From a checkpoint of a small image VAE.
Model: 7.74M parameters, encoder arch convnext.
Training: muon at rate 0.016, 9800 steps, batches of 256.
Data: trained on rendered scenes of toy objects such as cars, trees, mugs and chairs, 97500 training examples, 25.7 epochs.
Rows from block 7 of the encoder, named by matrix and row number. Each number is 128 + 32 x the weight over its row's rms, rounded and kept within 0 to 255. All counts start at 0. Numbers have three digits each. After the name is the row's rms in percent of the matrix's.
# f: depthwise 7x7 conv (encoder.blocks.7.mixer.f.weight, 192x1x7x7, trained with AdamW), a 7x7 kernel
f.0 066:146136161151143151133148164151136169133161151149164156161181166130149134126142149149122190167188140144168179170165189182184127115160155177115129166
f.1 120:154066217084184126113175103126103134131115109079210139157124116116175061059111143138116157115169120138134108129133093147113113132123130142129132125
f.2 122:120133133129141125125138124130146138114129160146108093109128130068114165180180132120195165121106134150152084054071103064068100132170171167157167149
f.3 103:141104149124163127121097119184106120129134077222136095141143129060190099018152140113131137142134158109138097143132129131120121129121119129148081169
f.4 075:133136122163141149114095171166128109144150147074095096113110119216061078151120133117165111094223100128134136096113172087126133129120100156097149149
f.5 123:091099062138166181156167130125166123058125110123088154168086120113083130213169202170133140171153123106097130102112132126121128124142140141124141111
f.6 100:130121127148125127090127132133142103121114120164140091082131134124151118036031103127132142077021057138139129140087098142135137115117123137132129123
f.7 135:144157098062037116220151135151171204151098112112115146118095104131154105092173146137130140104133150100137146109183138114150095144106126118141122112
f.8 100:092138161121136134142131144129063156122143145134108035119170132119111186111087145108126119179255097120119123134144128149115143142127147145122136134
f.9 113:127086133143128093122139184112092146168130142078120155102086148104151136094168148135191124108138105106169073157208155146122095149062061112128142134
f.10 071:140131123098098140150140108152177185126101134149109020038166138118106128217166094114127138105087172106117128138136152131135147126121132134139128114
f.11 075:167107142163131132153156064143232108121114095106122104154122115131150136032138132124132155080083119137126135102148177130181124147115160083097151132
f.12 152:188169157144138137169149092081078082098182103079093140104076159104114145188159082121112125166170126084128127121138129089096166119136136127094126175
f.13 088:134169130124111059099126118122174222142091129123115101118158131136119126243100132159167127089125072105157138122142110087113127155118116115097125152
f.14 093:145159161138154150153170140166235204164157141141154101132120124090128083074055107076117140130097128095101154130110126129096146131154141126125118120
f.15 119:162096077219171137112097130171067069066154118126124142169196130162135114109096073126134121156128146133122094129121145146167146159137120127116084135
f.16 124:137137156133121105128131114122119121105167132122120176100133117119128103255075150112137119094155130098170150130130118146091176141127118129166049188
f.17 067:109126174134159113116132155093074097158141112109182193192074108146083199040084164139141106147130124136099132114118117147119147148105145098125136114
f.18 079:154071139138114109113099147168072142130130144105060110050083142101115087097118065122096123074117075086084137125114120058150118134108123130146135124
f.19 089:113197130141147138143160099060098133113120116121146150099147132062152106120120122112155127181096149137119138062136078137094136123143220069181120141
f.20 074:127117130117157090172123123197094138095119140154116105132130141127069151155151089102190052189118168110136147102074151128094142098188118103177112141
f.21 075:125153119082133121148130125165141113121140122093129255142098114132105160113198148110136121125036139105136143133120156130104153101156105076164123142
f.22 144:127121125112126112127132127131139121140123127124083072110113140127124033000079121126135143068074110120137125141136121149133126125135131121130119131
f.23 110:131133138116125137123110136136151138130137126157191196187129128139151217214209162140124152166199181136112122120126136134103113127127119125117108134
f.24 050:108030123187157093085133104144130166156086084135138157106159146152092074171152144137117114095153165117131145190113106104122140094160128082100132092
f.25 111:141106124117135088151114104140149111143122092137123191099139088120159093184114156099155095149116157101132159044175108124074188166092181079118157139
f.26 117:113105082050088087097099122111082093114102124111086091090117137124124178173151138128139134155189157126163132178146193153144142160151168163155156153
f.27 100:086124138081128099095178115142119173112162105123194111139110112152153087152160161133118115177214094094117141136159055111138101114090071141130128157
f.28 087:127165127140146156135136161149142154143154156162145166150129126174188145105113113134177210130053068097123166175161106081119128155186167130121122106
f.29 117:056091095099133138079147211207103176216149148154093115088097125128111094187112114097121143108145140140145123128119123127125122139138144115149115120
f.30 071:148156114150131101124106125126144146081156146111110087155123115129133126091152113129092139177153169124121097109123178085084127202115022204129096143
f.31 107:122130100168084120153134112075188084082143137108143179143087113130104132163166108141132093158235187077098129123109160137100128107129125148154104128
f.32 058:091145110052140122108171086144199093107132073154165157132171104115150182149153173127132092137156179110139129100114134067139147153126122068149121099
f.33 060:112138173140122131125175152165153217120135110158200132122108167121145149229102144137124106118178178104158086161143103115109107095118096128127108118
f.34 109:129128129120141129130127138121120124136130137134116145123131138137112221255114138132132114163188109136128140130118116134130127131125131125131132129
f.35 101:187100155123119158093139084140143103124140095121125143119104116087145137121137118115094084170172141113120155066165208076113110184058135151084155097
f.36 127:114134134125119131125118128127128134130131129118158124150133122161043180116114096119186063156232155107138102170074045115137135140093161133145122127
f.37 129:114136114128139092168114144119143173092152123145145125102157125101122130163083219073154100162100125180059134108180087155157098146092172090147144096
f.38 110:162127118132109115101137118130132088116088146153120182075067107120139148255125061081142117124160091084093140129135127101109099136127116142126114094
f.39 091:112128121162146125140138132138102165113126161070203150091111137171097164160059106128134171126142062091117138129167180103077106155126169132078102091
f.40 106:086106118127149165116150114110109090103142163154147157125104105067168107237121166145133135086168080154112151122108136088113147171096107178123115180
f.41 124:126094138151124103129108151178148163118095124164110065145166127146146063000075151142146146125090128155131112153157130164152127117122119127120106134
f.42 083:115127114092119097105136158091088069105113147220119091074081116199217127120149107121193146132146139104133132142103107150112129122116119115129095146
f.43 120:147149159158157142140148150162163161155143150153184180172151149154166195199176157149150156177184164154148145146159166159156145148143146144139142141
f.44 075:088086073080065097081091090067051081089100092079100094097096086114101140145144109109136131141149126131127132119106138127130121152137142178125155140
f.45 051:086089086145106070075175122098164101133116184127140139156127167116097122107182125119070095090110133106131124146196183112098142112160103107158130185
f.46 082:152140147184144149135133148157158149151152123128166190168134119152121078008111129145122092084031111151124131103141113107141128136118115100140133129
f.47 074:093145168087128135115125131103093143115111140095122175179143081132126111179131137131118190118027050170142116136177162166153113132094110125118108100
f.48 104:119114095124149134135179143125146109144102069100136113110106154112115085088143133113177175167165113100115070114070091153199133159157179158123061094
f.49 062:136127125139115113154119124128131129129112121121115136110159100133103079151086118111140148164194169140159160168171223207181160163174149174148165141
f.50 141:196124085206111116167062106170091140148071150171105088154122140144057133197121081144138145137111113172116104132136117154099128148129113127126128134
f.51 062:169135141165103110156173095070177177190174109100091158177159136110106137114068105070144112191145120075106120149158128122126150108134131110089115136
f.52 077:122116098124107105119118107112110093110119115107113104134112118138138192161178146114118123178239167094117098071108090035103115136114117117123096111
f.53 089:146117092166097109166102141156164131093126117172159129159142122139172065000122145108125066084127149125122160162144124150133129104121139115114130140
f.54 114:118114132133181106174143126098154089084124131101122144121162144113162091116126142078042162135198117165115142138112079145112114081155172070190113132
f.55 082:143101109142047141109132098113121092142088108094151147133158118127185144216191175155119157182172144141121108129067135115141127117115090118074130110
f.56 136:147132132108102095150110123134127163143112124146080143084181121126096180036142100115153105140218129086139116133071088079149135125126171104175118135
f.57 135:145118114165129122149154065105168105084151143145103146127114128135137149255087162117148128155143143142111138089159114121117137110119132104141141130
f.58 102:124125108076127126126137126102082133136131135125063045101125118104104046000094102115130126104087140127120129134116130143130132124131105127138107141
f.59 076:148161134163155134139143171181142186141151156155168164188130117163180178106131152127155161174189135113107171149187168146144128148156160178150141120
f.60 114:131156105129120129148126153146102158140134139166096072058183126132116081003047124136133132113079097154108135143138155154137130118139114133115139125
f.61 108:183138147099117110089120124142190139165150082174103114165139127108157115026121122131098141115039092169146117114146138112173127144164161111131128095
f.62 086:135126137124129142112137140164138151127124125151193191138115108161163233231211127134144137181171144152131117131118113128123117133136126131117129104
f.63 110:114156100099096138150111159096130103087102116136129243229134098144126111058178142115107148155138145110131114095117158134110110136144108115094126109
f.64 139:113135136126120163088120135118132146080149127155141065153150134152084109215080116100111196053114126143150105125188137142118133165114061146094146134
f.65 087:118114083141097123118115122107144113122101122117103152125118125142119202255197116129131113150181151122126108115102102107100114126111098097091121107
f.66 111:133114149168160156139091112133106085082094127143119150194115093152183155076098185179131137121047058164146099127116119114165094141102127118120120152
f.67 079:120063183128131093146160105204162183110132133124134148123133083124109084045101146108162156063171117165149143113096118167138139170142122101118134140
f.68 115:141130158118139153155143139123110132158159143120115084108137144129131105000073132138133121160112133123135137135129122130131145132120132143137139131
f.69 073:136133168200203169183197147175158186169160150132133127134146156111126120118163181160084121152142174166151131128156134132153132135136135086116116098
f.70 109:122101137131109130108135115113109124150132100124182169172132100078139163222189088097124120140189162092097119114134182142075130104120066126147086128
f.71 126:081173177109161137088083187123085136163159106188097090086121117111157119112129122133134143044101136127114091192103106147126132111195134127153122117
f.72 062:122121094118110137086094148113124121170119151121205217145114149131096162051119189101121093143153164162081117113120113128119085162077109093141137119
f.73 084:124140142160131142137101147144142135162111133173121079122144176128143121003111113125146146084023081166142146125129075124137110148144137142134120142
f.74 061:148133135157097135153148081089129129121158095156179093062140124075140207178136140063137067166158138102116140129106168160093165118128133078126142137
f.75 117:158157175179156141144166176194204178151133144157168160151130134135125056058060118127124135078082110140124136107132126129125127145134123122128128138
f.76 067:118053149086103107110158137225128157144121127136173057120107156123129141041149125174127143163105194127122130108089105110133141135150130115120142140
f.77 098:177095147162079157108153103138176080149119142089115180070159115131130087173057184140133150107108087163122132179118079157166123132131132109166139119
f.78 063:122126109119126111112129158200170198164140108146175109168151135126159110139139137126167175136150190158139114182181155188192161131157167120138156124
f.79 139:109138104176108058210139152131079177179067127116128172026160144135115125153187083141125120136100151121133142120135138126134125111139130117125135118
f.80 049:100093111129144116105156121146212141116146136162141064173119126104204057091096119141151135157074096163166152087149154138145135127166141089159130107
f.81 064:120113082085071142136084114071068097127122139118077091153110133154120138056189144183122074091063127090125139160097123132128137129139127116097109110
f.82 099:099120123098074124111162139184223191130121147129085051126172136134110068115102135138112158158190145124130161112075109116119150142116114130128149129
f.83 065:083094183155126137091119124176149125151094151131135073124132153126140156009087171160119183141100097159158109131129167147122106148099098134088128128
f.84 123:130140131120123114145146125133146135141121101136138125120145103144137111138121090172111139142072164163115170112175188106040068113123096048121200187
f.85 187:129136134139136135130126131135147142131133125122149174144124126130135189251201131139131122169245181126141124120142179145124131129127123144134129131
f.86 095:117112108091086101107108094088068081085095109105075051077095127108096072053079095105117093129109114121121117117116115111111115117106118110112114096
f.87 107:105129098182094138137127161113118134133109118102121153066174114134116130200110137179119143123119160017099122137147129114129223126131131105154161115
f.88 104:168124122083099103136044071158188185137115189200120077100137155087136154124144129116174107136163152105157097116131134117102135156127125154119132164
f.89 121:156120172135129140122073115129090149103110143169136140124137154178099116000114139139136109130125117134142137119164129147129117109138106112124114146
f.90 108:121120116112138135137112137125150136123123125113032037104139136171145087029081139148139177177140136147147153137180171161152125134114151140129133135
f.91 108:144113112137090143115150082170155155087141121139072087130141097162150069018078152141147139150158178134104153100118172115085164132147128133126157109
f.92 078:169135118134176163126116091055048027099118107137175179126139128146153149172193133118100148122123147099099122109151137111111153130107122119146148104
f.93 101:141146133135139129140140156179180185144141137134115105119137141136147064000063149152146149112086120143149132146144143149132136140138131145146143136
f.94 085:120098153134141119120120147140127126105141136179143093163149153139174072000132144131097154110068127127128117136193160163141119119076148149105096127
f.95 082:137130168131155168091168187142090106159118150124050070099124157119098032173154105107147076114133145129109144128095129117137129134189113120134161146
f.96 094:159115154158137126142112196183154192159125137144099092156087150147099098082114120125170167135135113122141063097101107091160117187144111133148049145
f.97 134:183108116133101082183140047140162160064162132115116132159100134122160139048145161098125151128119124146131118121115158115092129164105080172131102191
f.98 080:165102090128081088159133110136151190139100086132201160134148075139109128026081180144128144160094151141115134110111129153131112114130112184121110125
f.99 097:120121119104128129121128142139096099135123148147103099112138120133154131195180140164096134161219233109115117100074087063093114137141113104152111126
f.100 092:132133113093123132119126152112148137135138122115061134081094101131124140255193121148126131101119127114139118136124149136108127117127106129115126123
f.101 087:142129102112137173135091121135184165105077123118081167074132126131146131169185216091130118137153160078125111123173142085121111117163083151133081089
f.102 087:134133118133151128095118145122101100144147176077083146081125144178050219152103187097140058184148107140142124100143158101105125144121110122129134111
f.103 103:113134113129138117135126114133132156133134129139120135119132116123173026000119136140116145041096120103122149136138129100116122125135118137122111105
f.104 080:158138113114170164155141155177155192188160131131117154117153145132096090122160168164146138083123169190171094121099089135167156108153157141191176130
f.105 076:097094176168160110080110107132115143115087111089154166183101124102137157116227125152091108168176200094140118119125124157109126120140142108151078120
f.106 123:150084177107152096178144115140135138111133124147091170080191112126139085117079196091127119115149120145131134156095144076192100128141107179104178080
f.107 139:115130125139128131121145124114168072172119109131136133172087143145115146034229099135123141130099203053180123139132113151132125129124134124147094136
f.108 109:117108152175150124100155126067077082138153129095188204165132136088113083013123121117158106111160116124136115122105157140136140145123108124113146147
f.109 096:137095130115134103144130110133124141104123123123080196126075130112093136255176121127142129127152096133123131126106097124140123128128142110139109127
f.110 055:155151153134154153146163151133086091141140160056115111119124136130082129151148063166110130114065083109149093211166150174151108146102077162106114116
f.111 105:197156101081056118152082081182216178133145119148097085097135096149132171145131140140107124153141129119166105087094142096120135127154105133122104145
f.112 142:156134137125121120126145079114129116125123115132155127132121149106221137202154117075076164076098115145189071118124120126109059154180135108145133171
f.113 135:152211172124193159162184111094055114142119129080064086116124103152088105109117128105157100106101118117119157104094108117133150187130101130111137136
f.114 057:105122074126080091141107088091136130108116113066137188084070109079105092044168140123121086089064106111121112119137137118128130098131101109124102100
f.115 123:131126176088184091143147098141160181082155097134134093178119120121193087061076156143102155114124099124118133116137159128121147148125084185072164120
f.116 064:152156091117162113092132125051092150147111163178078039098172177148135135110104110152130139123110141084162099186147126152147174142151146127171142142
f.117 093:128142139130135133118139105095139109121120106117152096155125120118135132255169106117133105156186165105121122125156109124139128122115138132134122131
f.118 116:113129121146110143119122126143163119131114138127145096149152144146165061000157191189127148127121158149129120123130144138127136115118125128132130127
f.119 062:129146071096113134127155093161255158128160136147130076099161127107152058121110159131115157123138127145117101117129165156119109108161105122102118139
f.120 097:111145170107153109149140123057147102124126152102115153109149139080118101235133138135133081132128129136139144126142069158101147162100195056162111145
f.121 138:108126141171127147089147113120095124105144122116149158189127143126123098059054151115107138169158208146076120128081097073118168141157167142155154092
f.122 155:117177085114066147176134076142221163084093126174165059099204104122151101072109151126131111127155138122129137125117119130113131106133135126142136121
f.123 076:133141135108151123142131090140148181101114131150160062103150150107135107255134072128118127080112049114144126125139104158151135112132126090140129109
f.124 094:146104157136125115135158154111147147147102130079049161098088168069157151187129138123133152122177195135111138150125050090153158112094136173145099130
f.125 102:119119114143148125112095134148111134135134175165127095096118120087118165109116164137125105138195189166153196178131097082092052088084091124138132181
f.126 053:138125123144112122137139089123176089105089113123144128191144204144037064200135114088188112100155120144128116105154149166135132151131144102105113153
f.127 073:109150123152136086161097157131090113150129138142121130144115148132111103079236112066110107138221173111056113165131132098134152107128118102130135121
f.128 070:149155111114128148145127082100193122099111115075160165120117149148158179047082155158131178091050119179122096143137122132139110116103167150145085122
f.129 064:129134112106107128132138141081101125128146096077101075125150124055094115032115151098065086112159131145098135128120172178137160143150117199151129120
f.130 115:128083111098137111131105110196132146100148098187158112194123102122145091047113167121125178161097179181111104149159165147118093129093125120099093150
f.131 072:151164118150151139169132155190169158134107154165119128097166165126189083072058143129154160106060087133147124137134127124111147153191143162151158156
f.132 120:124115106108111120119127105099137110104121114109179199163119120115121219255196110133113129142161142121124113120096102101111121133130122115117127121
f.133 111:123118117144116154131123114126141156114161112106123084122171104114123110027047230123130129123097153205103127137128161166126150144132150142118152154
f.134 086:155125118135110147112098103132175144110111155163090034077196125139141114199135132134114103164099177066145154140089140127092162084148159101144130121
f.135 121:123110102144112117108129118147110156149170124149154128132151076134108157017057138181104136107085100115063141148124127138174193125112144159144127089
f.136 077:141155134144141126154192176202220168137205114140135149112087163091083062111102106116120130098156103118137126125089121100117133101146118144114119130
f.137 118:145119141147113209063124112119143037234046136126097148131139142130151124132164093137131110127115142124139112156146112136160116147110127133122163098
f.138 112:120135127149109124115091066106165138136167096166149133092107127174168141094108136141114126154102105047047108144165128111076095064112152151173150154
f.139 095:157124117142167139114134131160048094124134148093097188179055166168088147056147093176130125118137181101118144128123116064140128123141127153148143110
f.140 091:121143196176177141086129152115077106132103120103122154186086077115116161201217131103130129092090166124130125114109080120117128123150096099120128120
f.141 078:116125124141134122126124135117117127134116132119101089097109123129109049020062104125131128070012094117110123121121082105136116123130125111143144135
f.142 103:116110148113155113129083151123080146113144175101152151141112151177046183189153135097131115099029085141124095157145136149100111104149094103123144114
f.143 079:122137164144134168126132135109171127147132120122106104083152112162133072060076126175152130077054146127146121157150152164093157151133160222156152123
f.144 058:138088101188098139109110117136216101114154106123158204113076111144169139028121166112120122112096200137119124147124141135123110122110138132124130104
f.145 102:064210065145066151100170080129112177094153126110131070135122136136099091142102146167088182101138143143103148095157149125132145150150096133117151148
f.146 101:152163139115154144086096101108097147131136109126159125156119130121179169027139138108135103132050149109163119135136065100180149162119163132152120061
f.147 074:145130103151109136113155114138105071157111112198128122143167113070151185056160182084110069143163180105118120156103067109134140117099134134129125091
f.148 067:125098115102144133133129157130129199139136154166079153174107140190095051144064114129103099073122106138079142172160159165161120115130084087105110140
f.149 136:117083116138135106142114137158123132144118174173158111117107113092122118117126174156116121137190167094113171128127110123072047121106081109127148240
f.150 066:162132154114128126129127097207240179130124126136064055119100132105124109101121129128153113136099052127151131110102086156116129151129157137128123155
f.151 081:119090124091136112119125102087065091103131082099075145100103114146146156255155141137132135161200163134143137131156160133127133120128111164146128144
f.152 124:130103142126158119135149173119121126138112125053108142106079174070161168075217068090080108129174147123108127131105114094151100121145095164100138127
f.153 069:137167139135129138117181115140095078149156134134120105120125086091129085209150134118117170032209126163133130126151057115161127141107156130114127130
f.154 132:157069136129120114121093126166158160118091139120184135167148099122133177136141145125077101162178142121113141053098149139112124236115080134114118155
f.155 090:146136123107109125138125117110130157123122139193155083118158149136169082036140113157120167142212225117130105123104120154112131135149079107145092124
f.156 082:121120120129130129132128113120115136133107124113109088114113124118103085052057113127116095075015050102105113111095061092119116123131111114118114116
f.157 109:180138107076063086114091161196174209167136130098083123108079135100130160113104144093168130151164140153158086127108122124139092151110115124105108126
f.158 086:085169144068098138137156112053108152120083097077214210151078135130140112151137113155124110185103118163107133126118125162113123145147115132103141121
f.159 103:136128129112098117124151115118137154166133122145120088083107146076096085255114094120172137107186120128150133140135151137134111104095071095095126111
f.160 077:077140100132098119117158118150166121125139057137126125145041120093166077113180120135111152121180152140153156158093159184141163109131090188122083145
f.161 109:114144129191159144135154130084139122100138131142121105120120141132165177125110219079116149162119080193097087130118178115112111157107061165142096177
f.162 052:090168051161115135096113175171130185142087078126070142195139114164131120152076138128180063114120076100119114131152124100129143142112131134151123145
f.163 065:153155094128111105129151168095068126153121138134094138086113139084122130148155138125118136103255143146153075132104134119119116117117051105148125109
f.164 086:121118107081111145114130162127180110134118129082126200140137138101098151015121135138150105235174117109121113122097102140122107147110130156123121144
f.165 086:111132156184188125154120118094064094101105129107139143125111162171083159196200144120134073129160146147121102136155191150133101156085118115100138092
f.166 105:076203089125133111129126141112128132132141094190115125135124140090167049205171096149112180144103126115128120175133051144121140099142113099150117126
f.167 053:184140130134168140111142091109210138091152126155226114132164171131115102147184157108073159087096102111123123079132131136071141138130104147114130133
f.168 080:104180146100103134160143131127116121132128145131088138145092119172102110255134078130126121086081079152157145140136123169133128132153118061094132174
f.169 140:073074118158136110126184165099088111192192171108146160161096080103161145171105123103097091104113137148170122110126135147130143180171140132111099082
f.170 059:119164129121140068097128127103135111115133126154158181107091120092098094116083061089105146129121090079112089108076116138069104066155095110142061104
f.171 108:127144138118160119142138108126113142154091153139090132100138121072143181104121114137165091100172161123145080206140068107107126189035107178121128123
f.172 090:100112112162130161136119147103142112120129122076116178194104132104149189174172158139129092094117055133111113076106192165080121147117140168136086163
f.173 067:135169142122102188119185175112115148151121085092087176081108110120096107171124105134092105164205135125170109122176187130126088115098155078125127123
f.174 081:131159104098083138142130121110153114153112125097161204090118111087099148227178096091168133103053167122160138109140109101148137124143145104087148141
f.175 146:165142150127119147135101092089129098100123110107145138116111125146156163176154143132083154173108152136084071109180205209125081117079129137117071105
f.176 072:130117117119107106146118104099122101099118094102120186126105119098083129255183101102108093120142109109112131111078077069105137127112107103116120120
f.177 086:125121101127131143123128153146064134145133151134104077124169146114118087170135138137112165220189202137144136090133091097100149128145092048097111113
f.178 095:124120132087129105131097139162151160122103140139130158120149127131168137255125159127132152088201114137126120141091106118129126121129111111114106117
f.179 121:137126127118153110136156129120116096172111152118140129109205085105112128133173144135160113139116028230086130126137135152164064131127116138115161164
f.180 106:108139120141117136124137111154101114147116127134116120154114131158085077255124031158136135101157059165136136130133133141131122125128117137121131128
f.181 137:088098116141112115126118180191179176120118122195111101153138102129142028041157142162142172075105140146103123153121131117141133126137112132116133133
f.182 103:103139165095132148081137125139131139149112103097183098131069168115133079213169057130111141123161142112143128144073179092125131141144095195102123132
f.183 130:079144183120147141149186135060143077094120113101222164189157145107126095110087110107151184101116123157117083119150155147109138158118111115127139117
f.184 120:147140125142125137136143093142112137109128095178075177114157084116197029134090195110118164094152192152110149107134181137109139115135112155110144125
f.185 078:129137138150124130131159142119186151125137116168185191154141134162178182248178166150146169141163160145145136137145148128128142159138141140131161152
f.186 077:131120144148119138139127104125200137131116107169113144137154124122139162028152146105130115176207108134122106112123230125087126112109096133110072126
f.187 076:122130162129130153153178123162132191132128120130114112156136169137074028144117113116115104151180126059088120137131069135176141096091127148136073099
f.188 057:150173135138123125119148084133103126147135146078193173161176110169121051068043136133124180169147067143129130112129144106157138131112117162138146126
f.189 107:121145175096140129138168168070090124169119131077118139118146105125098064134163092179149104065120150074166091156129175075130093164117081149134144123
f.190 141:131124131122126126124140084183108117155126087214080140139116139101200041135114108148132113123114122122128159079173099143132123149086184071163109127
f.191 134:051131131148143125144228152125112111113120053085147123157136129159163137061156107118102117133152139115109176114096164146105137145112100174080113163